{
  "model": "self-supervised image encoder",
  "dataset": "rendered solids tumbling over patterned floors",
  "train_examples": 97500,
  "image_size": 32,
  "crop_scale_min": 0.4,
  "horizontal_flip": true,
  "color_jitter": 0.6,
  "method": "byol",
  "arch": "convnext_v2",
  "isotropic": true,
  "norm": "layernorm",
  "activation": "swiglu",
  "mlp_ratio": 2.67,
  "inner_norm": true,
  "moe": "expert_choice",
  "drop_path": 0.05,
  "num_experts": 16,
  "moe_every": 2,
  "expert_mlp_ratio": 0.5,
  "experts_per_token": 2,
  "shared_expert": true,
  "patch_size": [2, 2],
  "layers": 14,
  "width": 160,
  "kernel_size": 7,
  "projector_hidden": 512,
  "projector_out": 256,
  "projector_hidden_layers": 1,
  "target_momentum": 0.99,
  "residual_init": "scaled_by_depth",
  "optimizer": "soap",
  "beta2": 0.999,
  "lr": 0.0033,
  "beta1": 0.9,
  "shampoo_beta": 0.999,
  "eps": 1e-08,
  "precondition_frequency": 16,
  "max_precond_dim": 512,
  "one_sided": false,
  "adamw_lr_other_params": 0.00087,
  "steps": 1800,
  "batch_size": 128,
  "epochs": 2.4,
  "lr_schedule": "step",
  "warmup_steps": 50,
  "weight_decay": 0.4,
  "adamw_weight_decay_other_params": 0
}
Rows from block 8 of a small self-supervised image encoder, named by matrix and row number. Rows with one number belong to one neuron. Each number is 128 + 24 x the weight over its row's rms, rounded and kept within 0 to 255. All counts start at 0. Numbers have three digits each.
After each neuron's rows are labels from the 100 images, of 14976, where the neuron reaches its largest size: "strongest on" is what is common among them. Only what is clearly more common there than usual is listed. The data: rendered solids tumbling over patterned floors. In brackets: how many of the 100.
# gate: MLP gate (model.blocks.8.mlp.gate.weight, 416x160), inputs 80-159
# fc1: MLP up (model.blocks.8.mlp.fc1.weight, 416x160), inputs 80-159
# fc2: MLP down (model.blocks.8.mlp.fc2.weight, 160x416, transposed), outputs 80-159

gate.111:108148144103158119120136162136105141172108128126141122152125139108177142132125100152132138142116127156070172129116136166116141088124091119128149132131125128132087137115069114194146098183128126155154165127151141127125147101180103145136131155
fc1.111:124144112099171104132132147129097141168116151108111128136121142112152116091159175169114137121127141126090145140151141123118128101128086144124128127109172136148101123113147130181153112189117096097151162121145142128154153070145125123127134167
fc2.111:138133125107120109131143137150135104133144139158167186128145123091156132139134112175120118116086117094144103121166120129107146135133129141126138122171138134159159119180127158103151130134116126165114111154112169128137109080186115173132109091
strongest on: light from behind the camera (64); pink object (40); its colour: white (28)

gate.390:143112106120120161147068134126109136099169107149091117135127150120153106197143082097129141141107094165102142129116125150133135120176121150101152136111081113147131141120150112113135106188115133102105114094116139103136097087148135115118141108
fc1.390:112101110150113123143158116189132121090168119113096152136096123125148114162130093117106110111102103160104132120153106162119097147144130141166148106118117113141113116118188147129120114221089132085115097116114116134165156153190139107130121104
fc2.390:126095157126137108111140131119181127149135107145084132122113109122137125109132100100131082115203105164107119090121134181169115123104102131151127106129117112096111139137124167159121114122121125134107151112136154157125089123091118123134113115
strongest on: light from the left (61); blue object (39)

gate.307:161121147122145143135044089132140150157122079114107119116107113122134152165167102123141130142143163115114129129152183137145152125100112106124124112115154140153118142107147136207105075147121150163104140133086147148089112108121093150129115096
fc1.307:098165166176128108194108085123139136111119143106162124147143134098091096128089135103144134141127121093161129097129112161115140124092150118104133125128118157156140100158060135129160156062165108150141138122150116129143102099074145131122162128
fc2.307:131145145165163151136113101138142116137128146141174132149153150127146118096134092144125099169137115106126069096117137153141113092144097106135112137145135140125151070127138107135127124134124104155066158139137141141136139093125138157116106088
strongest on: pink object (50); white object (49); count: four (48); its colour: pink (25)

gate.381:150121151146092132147157157147143146127176154143115122121161118153137168138126128168132140152126167114112152098133143142103110085176098106133152126137153114132162117117164112126132137101182127102093152162124081139095175171173131143129125102
fc1.381:123165137089146119161132123112130131133091115141076122161119117109105167114132143147107137147130129140135122172150116113120108103140145150126147151107132105117092168111160160123139153200106116143110114119107162119141121093121133158117118144
fc2.381:149134133108127114116111143110113096179164158106172137123159114108146133165106132113129139122143135118142142136142146191112132111122112133083168087118117120125151112171161125161126099166108147129130128093112152144104166109134143137129144100
strongest on: count: one (56)

gate.215:140105111130121105107037102101104086132164168109148108144120136086140099120110139164105183139113118125154166091144172151138168145118128131148138118139179134118139144149133127119147178127110117139145106143125122126114132115146139133130120087
fc1.215:131095147160059123126099074147135129123130146117132145130142149095096075126121166157114108155118143126144140140125106156089127169164158091138120134123142130126137124194164134127142122155112127117093110156148128159117144116132143145101140159
fc2.215:126122092108148088132125105124131152162127135149086098132138143122167099096118115115120077145167110122141146101113126154160090156096139136173057127159110098127102139102143158124158115135069109110133159111151099127119125152121125160129120137
strongest on: light from behind the camera (56); white object (42); its colour: white (26)

gate.52:162130115135092155143120163153126135121129142146128174142134128146113119185147151138138120141123148111146150110111155146110124111179105117122106126158119153127128130098147053128102131109146137121109160123125127145123149116188085150103135061
fc1.52:088129108115143116115110149116157121109108127133115092148101113143141147127141119097163175105149122150140145160166092153145141086112112160130173104099126130126127154131138149149138153185099156149108128121158139141166104118067149131138106174
fc2.52:127111150110121138127090153103088126141196159109166140148167122124126107133102147146094136125173095156149129150127170169115126125146123158147164101122120117109151121151130122144116076177113116120147126164099143154091149110097158143103132143
strongest on: count: one (52)

gate.0:144132100139147097087154097101135110167156132099080118093118156176164163144106164159089140122132125156110116104136101152113113087147113166170127154147193115154109129122103136152116126136080169110127106129120091131120143134131095110114096098
fc1.0:131133165147111155143108142118099153064127095139144126127155092133091125068134138141124118115122138079185142138100178123123098154142151147112115156114137145099129125147123128092102132119191146158135156098102165104114116102143124150164152125
fc2.0:115151098071132107125127153078138166125103104126101080100126115202093141108121116081108098081143119135144112134117141155166115132101139141132158098122134124127132143076097162115121111109096119146156138132133131115101162196111144147126128144
strongest on: white object (61); yellow object (42); its colour: white (41); dodecahedron (29)

gate.320:075126119135081122109088063127097109124103144115128112146135140064144121136116093143122134130126150126123140126101132084132180132138133142138087134144160057136150133131121117123170121105141141121099114109141089119164108108100125146114125185
fc1.320:164133171128162154140171172147098100123117157162129131170119129136138111137135176119060094109165137101138090113122123118100116087132069169123116125111084096155156137090183127138148116105126138136139117145143101122115142121180122110132115148
fc2.320:122164140131137135132088147079153126148097139142129139135179122142106113121136097073146104126148143094102088077100128152187106119109129128142157083132139148107130138073137141116136106147171105133088147157122147159139129104103123128121080147
strongest on: yellow object (42)

gate.217:149098101123192147116170179103133149140118113169150185162109130150130090096143080096123114156151118127138128118138125137146147072107085136106127131139128115116108128139128133138099162144129134120142123133137107142150152164069119052173124120
fc1.217:167099114108148144172121145109111118149143128143126171154145126144081094078149077062117110153112134106138142149130081171121107146094105123097154159108107171123099149148130156152126129151116121138142099099144146138138132130133087104133126122
fc2.217:159111140125145134128144146138115138157158175093145118136130113138139118115166108096094124118123116126115111126140119179104167118130112159170083124140111149135122130114137147158136066134077117126132148154132144164104188090176169160103107103
strongest on: black object (41); its colour: black (34)

gate.340:105142125153139142141123157118129101160162176143122159121090099124143141148113107105153113141093137088094096148115108121137106120125123126135112140131126152112093135120139190114175074151177120117149132121130135117093143156215132140140146110
fc1.340:108129190184128155113139141134143106131113132140119185143109137145141108146149111115165126106104178096117108124123143139118105125117137114155141107098152125127125122101120140108158109092146162148163138116145135106126111160210116091148113106
fc2.340:117141130120173101145083141115102133166113145135144110133152160091159114114104141114150114152128105111125147128166135170142111141095129172153074153121114159150117155127168131120146115140102132136123090149119112161118142126132136145103091092
strongest on: light from behind the scene (67)

gate.154:109139107191175136111105104114122093163120099109119126171069158170128119090118087121141131132119169145114135149113114140121104102150077133125129117081123131153127118117107117107151137109082134112100077107086103108136175139117138133155137096
fc1.154:165093111125110099118186106097141119103133092106143132156112136124150150052118109129151163140095135143147067128167117134161126127119156164094106128124089115102141132123122103097106129084100131119136085124107150130144124126136107097135103134
fc2.154:133129105124141135127133145118131149145102128114178091110115132185129131058132095107081044126117094122169131118147146148111156128117146127196088107133158114139115100107077141138132092127127091116112131153121134131087169158116144169088116151
strongest on: light from behind the scene (66)

gate.150:089119146102132147108068154064117148142108111120112089074079163088181158136119119104119087114142152098103141114103171130158165123121113194130142158136116139135165120125125127154131101116132139125132117115101125109102140145174094100166136126
fc1.150:122116123126076120144149108155113114102104133129146158132178128168119148086144144158157107142115141136120124160137107148091127092157122098156110151140160123126106121082109122098108143128116105118139106164070097151137124082168161173139112129
fc2.150:121120115101153086097143127155135140160091104187110115112110150139122131049138127084107100130122118107134166140107133102162134141108141119146082129133074138124129129116108187109125147102132106165127128134175105107133128162113111142110133157
strongest on: white object (39); its colour: white (32)

gate.74:138164123119140092143121118072134124151120125140125135090112150086121097140139122141141135165129104131148163111123126136138155152119112150115173115098127106136113132128167161171149114172079179138114110097135152128164113106184143132135147108
fc1.74:140135169180200123100128120145125110124119129117093152148092123121153168119100105106124134141149104167142126123110122143111134101092108120161097119168130121136137149137106126126135136136125168124117134144167144122107082128178106105148130079
fc2.74:115157132132149142119117133128107086185125156104157164141137126089157143108109113131109128163085124142166132150134106129128136131168087143117099140109120156147126112168090138136161087128136125102102129118142163146109152111103128135115128103
strongest on: light from the right (50)

gate.401:125131140163146104146152162155107135099145097145159123123151106130116166199100098126153118099098123103149137120156173096118117142138148087192114156112163117089121143163138122167142091128124114133103165095138124094125101112139155132130134156
fc1.401:105116116105111142115098089132114106125128122115152139110118110158153095088130169138150145123137141128154114122146091115084108125131148160106098136084118080153121105125128128103118146134110124098115130076098114081175110115049115107125138084
fc2.401:152147123106156113126087149128106139141143138145149124118183143135147085092130101106152095165144121120114106118105149155167107132132145130158092136137109135123177091076143136135131113130123104116116154180131123096105144131113141149120114122
strongest on: light from behind the scene (79)

gate.360:159104124125122119107142185150160159162146103115133134150126170105123138140119161164126109123127168148150158121133157130098128092118093140107134135130108073144167124135144112122181134113119126094139126126098132146174117133115094107103131104
fc1.360:099121133157158120110140168145129152129103129114133117146142151123121137143123172154117088112103187143149130112121176117073126106113092170114138139120090072121143139139134121148178141106112119072154119123086107124183111130130104105118144131
fc2.360:170131154132120165126098154129129099113093103143153148142129134156105174109134105100131109138136131162116084107120141108112146109125138096135115105076139108122116116112102154110103140085153127139089133142158108148127104105137122168158113133
strongest on: light from the right (52); white object (40)

gate.115:107112085121102111146143118116107158137183098102126084129117119125157126138119049097149135115129124167129129125151147124158118105126089130129138145122101124123076137124160103137093089150123132120122103121111115121094159082090106150118147150
fc1.115:156136170105120098118094166131130089129115136146141119087124142151134139133164255123135118132119149115105115116144174140059122106104147138087108140125133140147140109143086129158140135137144147153125125129150111165175136146087122118147104140
fc2.115:112139124129160159135097089144113179133149214113190125163178163078130124127150122119146117151107093097108135128152100149148097163128130150151117144115142128146138135108165116138137160135113146125150146168105111115111163138109137151134119114
strongest on: light from the left (61)

gate.237:129133146146114084163123143119128111101152076111137082098121134145107089140153089112177183135131106180123123180121138097133102119140178119152148161114125103140111127142121032097129089163133166138117129138102134099096162121099155126116116119
fc1.237:138163117135109111141094113107129151155081125132149116135176116129184171117118163139125120155118172135148133143164167124105153068152152107109080138104178119095118115137121152172173135112090136130125135144131102157146135099077095112093134164
fc2.237:134118092137139104168106126102111184143164150104110121113188158140142119112139105152156099130131117132148129117138141163170110130087126126147069138157120149151158123108128131137139124134126131103118130156121108087083158128109134170109141137
strongest on: light from the left (52)

gate.102:123138130114096139112151120105126139123124107113110114119186141143166110146142036120103079138139086160091150135121128124120106149149087174128110091103128116119139101129132147107166120144101146127145119094162121119152139171164106121121100092
fc1.102:129081103097109098137097121122108132103168194124120141139107123157143116111142128126170133137150149183114131133146172133121121144145118150162153120106132160138111124113127139112112148136126145110106106165128137139125120124076134158163086088
fc2.102:145098093150145152109125119132160166166146144142118103133107123120122147105132118081100136134137078133163147121114122157115125143128116111145122103126115100141133132134141128150116100123102099182112146177176165124135121123138160105119120119
strongest on: light from the left (55)

gate.274:142186153144127140164116123142129152159103117134102079123083150077120118146080154116139125135116133124123163121096152151115141132139092173154149140092135129116101138098106078147165134168159117109134107147123134153148128083125133128117121144
fc1.274:133112136145154124146112165145146129108102138148090129146081144151127103124123089116179121152144116146140157141100150117175137081118093144077128106072088127099061095143119094135144129136112127118150105115100103141142146067131140121120152117
fc2.274:118157124140173138128079159151132127108119118135162151148151152156102111095101115138091106182175126156141108108086144142123152139118088132161064133134141129123142109070135103101122123080120118132092163152141135130122122111105114168116135142
strongest on: yellow object (38)

gate.345:132105148128129170133154113142130132104144148114170116112126120136129102156114102168153103150146122126187135124142111179105144167154153100150163149136099145125128118088083130099095098157166071137143118162176142145072124141080167138152155116
fc1.345:127163095129124126103160151151132111136132113104093132134153111155140124127145166147108128138161159105117143110123166108117086116116139139060141103128125140091158140148164174155135153147092175120136138113116132118168155100127122145134106136
fc2.345:157129104119145143190118108136098161142132191148127097109175113105145135088111140126101098129138114096170134119114154152155102139130133128163063124177115129124171105118121128114140101144122140123129158176122135107132156137132122115123103080
strongest on: green object (41)

gate.134:132136115165124120088126127157153151144134141089085169160091125136129134140097157129117107098110137146168093118133121145133119134084104136168106129134137141137106133192130152112153139088110151080162077145140160115091193156158163120149140081
fc1.134:149130131074137089151114163096140095138141160148128126112127098138150146165177119132139138146119132152081163119125119141169131115152113142159150125108132098129138127107157165161138113179110100133092117109110148136126076157174093119122125106
fc2.134:135141144148158133139095146157105105150132084146136164117122133113116112145099175176171140147118134131118110143109160135115128100142094120155125149142099155124170109150117108137107107102106144159100134139126118153165106072125101138137129084
strongest on: count: one (62)

gate.123:143126175132102155105105118136077107108145081101044135120091149170155129110140107124139107160132108110127119103125095155144123105111126115085124107156110175140092117117148132097135116102123160111100128112138114088123089100155146085099117088
fc1.123:093107144078101119108132119143128134098130123132133139103136117113105123142144153118103140114134165128141166162081110100102138151139153157091128110113143167096181145152088117123146134087111158148147138083136130154181105174152121149128110134
fc2.123:105140098123187128160109136068086153129165152148118101123156127110125116119099127110151144140111130099107123134078137148156091121102117121111081147123113183122125121070127110124152098142103125116144105156118108103123167141086141148117128097
strongest on: light from the right (53)

gate.67:119098126144124123172099112138131139106090131088087144124093100132110102120148111155175149124125115169114129146143120132118103057135141166106103121120080113145106126148151108133118121092175103113128103086155129126090147125132132180156158087
fc1.67:147092099125099130131166127131133106107093161131132156147136143153110082113171140175164120108132112150120133127169110119107110074147144164117147133164112135149111136120171120116135155099126143046137120159160121101112105158171139134144130116
fc2.67:120125125124139149138130158108103155152129162132115130101120122149153127101119164055092117129144104104140177121178141184130147140116122166175117117104112154151130126134120160093125076150073133146166131122143130145116153142111149148114107177
strongest on: light from behind the camera (51)

gate.188:106112143155155100106104056162107111122080162162130180164118108127103084139134102117158122127137147048094134155087124110094133153160137120123127105112122177114078147098170075164124090108141145088113146135127142133120085134184125134133134123
fc1.188:104114146142127117103097064140109110105085132146101163162130114112114072127128092098140120145121156074076124130108129133134097141140121114146131093106131143103112152104150094149140108095122129107106141117111168138147067134199132152136111140
fc2.188:116146115146163150124124155148110137144125144120158162144140099102133122150090149110147142164109097055125115116154127119144137098144121157125113177091124174135149102129121107140138122118095157122144138075126126120139127125116147075132135103
strongest on: red object (41)

gate.129:120136116107123113106164133121118100141111110162099146137145138170127124117158094175182146138171170141095110093093118121138102130128129126132126141125109136104155125083102129126172143111136151164160136120103151145179153137158123086133142156
fc1.129:131139149136133165156124133135129102125172147121127152099192133083121098160143137154159111098126165123129155102157137112097115107153153155115114132128168107145089167169110094112091158115145107138125123098136147096134106052149114127166114120
fc2.129:110170110109168125095117151128131152148100140173121140122128142178138113106122088094107111105115110119122117147115151175162137127102116135117109134114126109109151130063114127113105118101126104131102138129156137127090128161107143113121126144
strongest on: pink object (40); white object (39); its colour: pink (25)

gate.344:143129119097094146135173154109098149162125163139146187122164096158153167131127110144094125119126146151142131119117126140117138145147135106156117101119105126168141110102083120109134110050160076157112137085109123133147119145114153153107110110
fc1.344:127110082151158141133117136136147145130113156102100099074124096102159135147136131119158111118150105176095158174104175112128123122123116126123119152127131101087100161126112144163119102192079098107129124107139136116107167151086140129128129143
fc2.344:155076143115110133138140138162121108146147157160143157131148134105123137116112099110103132134144126142089092106163105111099106139135168144137139145122058141104104115121143155142115123148093093130123122152146112170141177088169146122111113133
strongest on: light from behind the camera (54); white object (52); its colour: white (29)

gate.69:144126154118088148113155097135132151114136162130100126099134125116108101104139107112112106087128119106173154105165164131134088117117096093127141083093144152162117115140104131109100116105128123095155059137164162138135154106152127094090131142
fc1.69:108107070106136105121102178148162108140115131123145110126120131106085096135141141134125131176114129116093086131106119152133127134116121161133068156118109138114167148131082090091123149130139129158147126161096095096090119121110153143111171077
fc2.69:147116124117172110165132109140120178145149122135136120114141125132127113104125097156107103138155141123125112098128155150166114160117108133167073162103139128123123117047108133114141092122066119144120155169150115142094127144123167121120130114
strongest on: light from behind the scene (73)

gate.234:095118141124109116152083023159124144171097133148090110137146107128141100115110058147134130146099123149135134146123140102116142147157091114153152134130130172144131145133150087133126132179128178088107113101105105131113139105148143129119120123
fc1.234:099108128131101136142102026152113144183083144167075131134126103149131103131096053133132113132101114139134116129146139107106130139155107096168134137134114171154132147136153107146136137154132167101109100103119112130111107127196113130100127108
fc2.234:138095106135103129120120139130136139158156127133134130123110115111158142114100122077140134152154127107111115139137175133112133147133158139150088172129083166127118104123118154096106106131090131120157139068114106126111160148112137123132132157
strongest on: count: four (50)

gate.41:110090127054143118118101138113140096170136100135111121139091151114158122190133130124121144124137086122129117098132102109116118085132142146151127141139091118117138172122153062135122172119151115112163092149107098130121124151111117125144112191
fc1.41:132157103194141133135119138126149172106110179102198142107124056138135138074148125117101125153127167143123124177124133139135133119115132072096165148125156120134139106157161169095138109126115139140122142102170115105169090144130117109112101122
fc2.41:136109116105153108147140117136118159160141151112109117097146151123139110105111121116113096159121119153126125102119152164151098125109132180173099174125092148121143141085140157096149115120106135120134146135114129117129116119106131108131112079
strongest on: count: one (54)

gate.119:129116119117134128144033125143144090127067127123187088137159144121141126165129162168138133126130145121122188113133182119116125092127105126134154151112136098132148134129142107126141123210117120142133136122120135124139082121062118123125130179
fc1.119:123122114122146128149047106113129105098098138117151096156142104142145108138132153148134120126132133102152155131123145102155136136140116138131146143103103123108141123155145134114151128204137137144133159120111133103133085094067151135105142185
fc2.119:080156122112143130119159147157105087128161135138075113120111122144126143173111128141110153126139167152151171152128143142115132153125175098116198127140139123116125145168172153097127130119135140157133123109108175095132143127124146147153142114
strongest on: teal object (42); its colour: teal (32)

gate.226:134123155122105138090110111110112105101131106117117155123101120108131115090138150154113149125116131061125112101093152119107123127149085147120117118093139139125162112098149114093134086168119120127094123100092135136138154121118110123137126128
fc1.226:126112124126190127117165154148128105104162139113124130161126124152096096090119115096102139121166130152161077141107110193136129115111113140143079126103153154109143130151099131117103150063114153136134072172106125122123169149161110090095133122
fc2.226:144141123138116143121118180117107104145126127088160126129156127177106109104136119114103072094124088125124122126159135156117166112105120140194115119132133110117118121124100124137140079125089089132115167138114132171113165138082157163106106131
strongest on: teal object (40)

gate.194:139155155096116128104150111120089152138128154161083105119130135143142098129112103135137121171160131167131098115119136141094121134133143120115129099099134137121156123149121112107138117104141084132128132184117154159118134149177108148084158135
fc1.194:114166133134150112124146120156123146163122148119130112140120113080129126170133138147136140140129149129126157141177120162137098108118088104120141154117138120179108139086137135135147142152139114127114118118125100181118154133154135101105105110
fc2.194:154126110135139144146131122139106143148159163159151113097154133130174089088099123123106072139111118138159132121117121131147165125106131123190080136124116157160132080097129146117097113136102116139169172103138099130105141092137132137086140125
strongest on: white object (72); its colour: white (42)

gate.326:125133113091108130165159114166104135085159141153134121091155117161179138148157084128114125126112091150108138124088128107177100161121138123125153125153106094115120112124133119163135119139132121114119158087105116094182132152126094132133103154
fc1.326:121136142133132158139124147141117120125170121142109134106144129088180071209140061142156149101160083150104139138113166148133102118089114124146119110138106144151134136109126136092129140240141108110111097108159098118134106124131134135130142131
fc2.326:148125132130161122126160156119144139146146126178136120164120109144154104070132100097122082127148090119106125099151137155136123138093117128193063105117141109118101137094107158126133131094143083109114141124137115152123137129111125177109121155
strongest on: light from the left (50)

gate.329:143148129133126117111104164105131094153142126167151138123162151110141133135132115127149160099088106163076125123144135096090144075141122095111109148123122174107149141132120153157107162066132162146149144142141118108124160123189119096110123101
fc1.329:135101180108105111099146083076126134120104119107121135134133107110102095122112084109104109167167102094133120120107159157130110145138174124096094107095119114113104107142135149151114111132117145156116123100153149110146125138093136149133131100
fc2.329:097175108147169151104079132131118122132097148080184150143134151142132115081110100108094092149073106106149113128115137163137149124117128118123089099079148149136143109118129140115118094125146135107108179119077134155058144124081139125123097158
strongest on: yellow object (38)

gate.62:078116155153147109128146096113105144156116155119125139108168119106116145098117086084123104135093168120144128140127096103134151169092150093102111140147149121104079105151140118163130165156130067149169145139134095138094115117104108101117122084
fc1.62:134130097117124154126086165112127115104123131133079130108071118098121137147117140071127170168132109153115106136131140186098143066144111180086149089138119125160135126130100167151117100102097154093099113097126162119120119145117121071136141127
fc2.62:142112104124146087134132097134099143190111119150143123132154128095141128116106119105156127141139126125162125133094115111118120133136145128094110152132110144114149116141115179138130123118135128178091131106153111112177137120144128118121135088
strongest on: count: one (66)

gate.173:074129145090128141106129120164095083144150127136148160127193135116128100125150089090135132114122127136113150144132190129142170141089163125119098128111149121119122109114076150148157153119127144145129147146123150098110142124095103147161159190
fc1.173:072111132097096162136147105178149132105156161124097152107170150127107132135133117075132141115112123127135148150132205119122147164112171114149122121128161102149106117108111145174124140141135153122110151116139116124121145121095139128126163181
fc2.173:163107102156100150128089159082149140130129136151158123132133131114125112140130144114110101126163115116135130112098127147123132117136120143183119120126127101160120108130139148165149092125093090162088175164144121147140079115105099144135136152
strongest on: light from behind the camera (62)

gate.330:122111152141093156114159131163126080114121138131143110105154136145131121167148200158115137125179119120138129105133108156095125138074140100111091130124115159144147137157123128159097124061117108121111130152169131141159140105112168119113128133
fc1.330:121149130138167153081123137100158098115148144135117087112113134120129171146151114138096107115122123108115089117127124153147119166135139144127123085119148130147156160109090158141131167088101153169118170148167104124144130099163105147135142094
fc2.330:131130092122180128136119160109158133125116134132155132098100138151136136091147123087123095168151155157151120122087133126167134183117117126152108107141072164124123126078099120099133086098111068097108155181116128130125102142124110152125124120
strongest on: count: one (55)

gate.238:123095104184137154156140150152134127135196128113110075101079131104189153109130122100150116127154159140090157117157116126133104143120102119128135145171151115125149158102138141126079147129136115089123143105096143101144126124167118118132104162
fc1.238:156105146117110161175128135171125144130145168134121148103110162172144162113167121162085190117156183139118103085127130130147135174108111119118127146136193178122154129134109144120098101117157155143154115158123125129144133157158101137124143152
fc2.238:173136114125122144108137170134150120147149175114155121097153123130177105114135077123087073149140119093116119099147148119142125098083083137180069149148130109144096158113121103151166093091131089106113103144127129136092142151165132165098140142
strongest on: light from behind the scene (60)

gate.82:162132090114146141092146107128140100090152087116138121151138167150141088093071132138166094112182121168130077134113085126125131097120096173099114121130088141101133151109121116111133145147096168116103118114098146123143095151132100108140110106
fc1.82:100169167150108142164115147124119165175126160141122108086106067088135167155159161112114160099081159133113165102140165160131130144140164113156142121139175108124132125144133169137113137150156135125122159107168132114131137130090141148146123157
fc2.82:106123133134158112124139141120133164185130120144123116135123146110152117113123120120129107168148096096114139119173148153166080115114141161173101156139136139106100126117147126106137147118100128128091130095129147119140143112126108110132098103
strongest on: light from behind the scene (60)

gate.98:102125144123114119110125146151103126143186132128150150126132126154115106146087148125119122118133171117123147116132137105141119187106167131182151162155123118132140148060095101158129152119137088140144168161150129135107114089092128097086096094
fc1.98:138109153127166132084108122190101100131124153127117114141081135158137118149124137153094144106111120123064159096104127144105124183143127122160168153147093156123144138055130108158147147144129108132164150110160131138074119122123100094117127104
fc2.98:129156122099123128138133164111097118175113148085142124111140108126115145095138094103144070095147101120122165118144128178121112130089099133155071111122128142122122148121146147136135137141108107136125162179094149133112125111128102168129100129
strongest on: black object (40)

gate.209:098128113146110161118134108094119130171125128157143125096089082145092137157050130131119113155144147153143111129111125158113145111122139147154150147129120156182111147124095118137136147097095179116102141102106098090142089131127158110162127077
fc1.209:154114114119116097143154133128135162085085147140148181116127138113144136201163103122157122152130141156175129111148147083141121169156093114134112130096116107126159138121145165089141107116132094153118151109132139149150139167128122141089128123
fc2.209:111150095146160151141129110120127162151120152092146132144146115137118124107124125112146091167157086143123097101100115180164111151138108126169092124159169130149161114096127150147145119141104124104110143152094128123080153138054140166112110148
strongest on: light from behind the camera (59); white object (52); its colour: white (34)

gate.13:147136117111113131129126127118127146121123150141128166119094080125092096137151111106189111158155100147107096159130106109109142162103117123129166126099130133133132125096104088141129108166125118072129094113125130118088142089160112139049159126
fc1.13:141176159112111132117110126135155111134127091120116085093101125151094134146126135156155141121139064189113147141111100152092127130148106127117139165116114110155125181081124092149157119154134124119138113099108088120140151087151123130125112082
fc2.13:112151115124145121147110118092126170154125165115130107139149156173131117083135098102129064129141088139127122106129141159149122148073128155208062115161107145143118138109136146130152100153093117088140161126110088144079154164093127148099101174
strongest on: red object (41)

gate.50:122130142118133090119158139126115166164112124132158105135131134140172119089117130112151111102122180123181084128109114154127157180098108102141128128138149125126110128137175142132150120037168146097148196141108125131131158123140129120087114090
fc1.50:113147146138144089151135161165156119137134099163114136124128096146111118135157140127119122125120145126171104114184127148135137120124130106150106119166118114138103114140148162159136124046146129084142141140123145155170138133171148142158113071
fc2.50:126153118114166161148107086124111179146102166134175132151150173128116114115113123130129055139107095100122110111137110158170110121117142151147085124131149126124158111083100144133157105120092116143103147137116133086100129083116104160120098114
strongest on: light from behind the camera (74); white object (52); its colour: white (28)

gate.364:168145178120124139104156120095192117126151137136126131158154128132135131109078172144146077124143112116151118116079070163123140111108147171150151127094136145138141145140127108118106145124122135171087140148155126163132124120199102154128158110
fc1.364:141124120170091136130163111126144121091107102115156080103142113131104125087108189174131133117142106130146107143136099161122148113151130146097115114148173140175153123126104077144092113165111114139116110149160147111142143113075094122109138119
fc2.364:153107105116131121107166150146146129158137120135149121114121117176164109082136072087089083146121139160127126152133138124135142116081120174123104098143067138123132098139113167139115116128149085125086117134134112113133127152180115123114132133
strongest on: white object (44); its colour: white (31)

gate.305:173134106106115155141071147149155161146133149118115139114132098144163135171081151114143154106131137111073128139101129086151136095170100116120162111134159113146166156097137126075153182119148112133085118122112137134090113139160149110116144137
fc1.305:125149131140114126142095090178167096110129101137107097125192145105100108067158134155137140142122142141087100159141132111128174138120098106107130160132152120132154111161112113137109103103216127111104127142147121109143151157159127094109133136
fc2.305:139117076112143108106142125121141168180138176138134113117146131109163124109146073099111111126157140107148144115088143152170145151107149131115088130152093122129146125082138138123133114098116112120150114132150115124132120148161160155131151108
strongest on: count: four (49)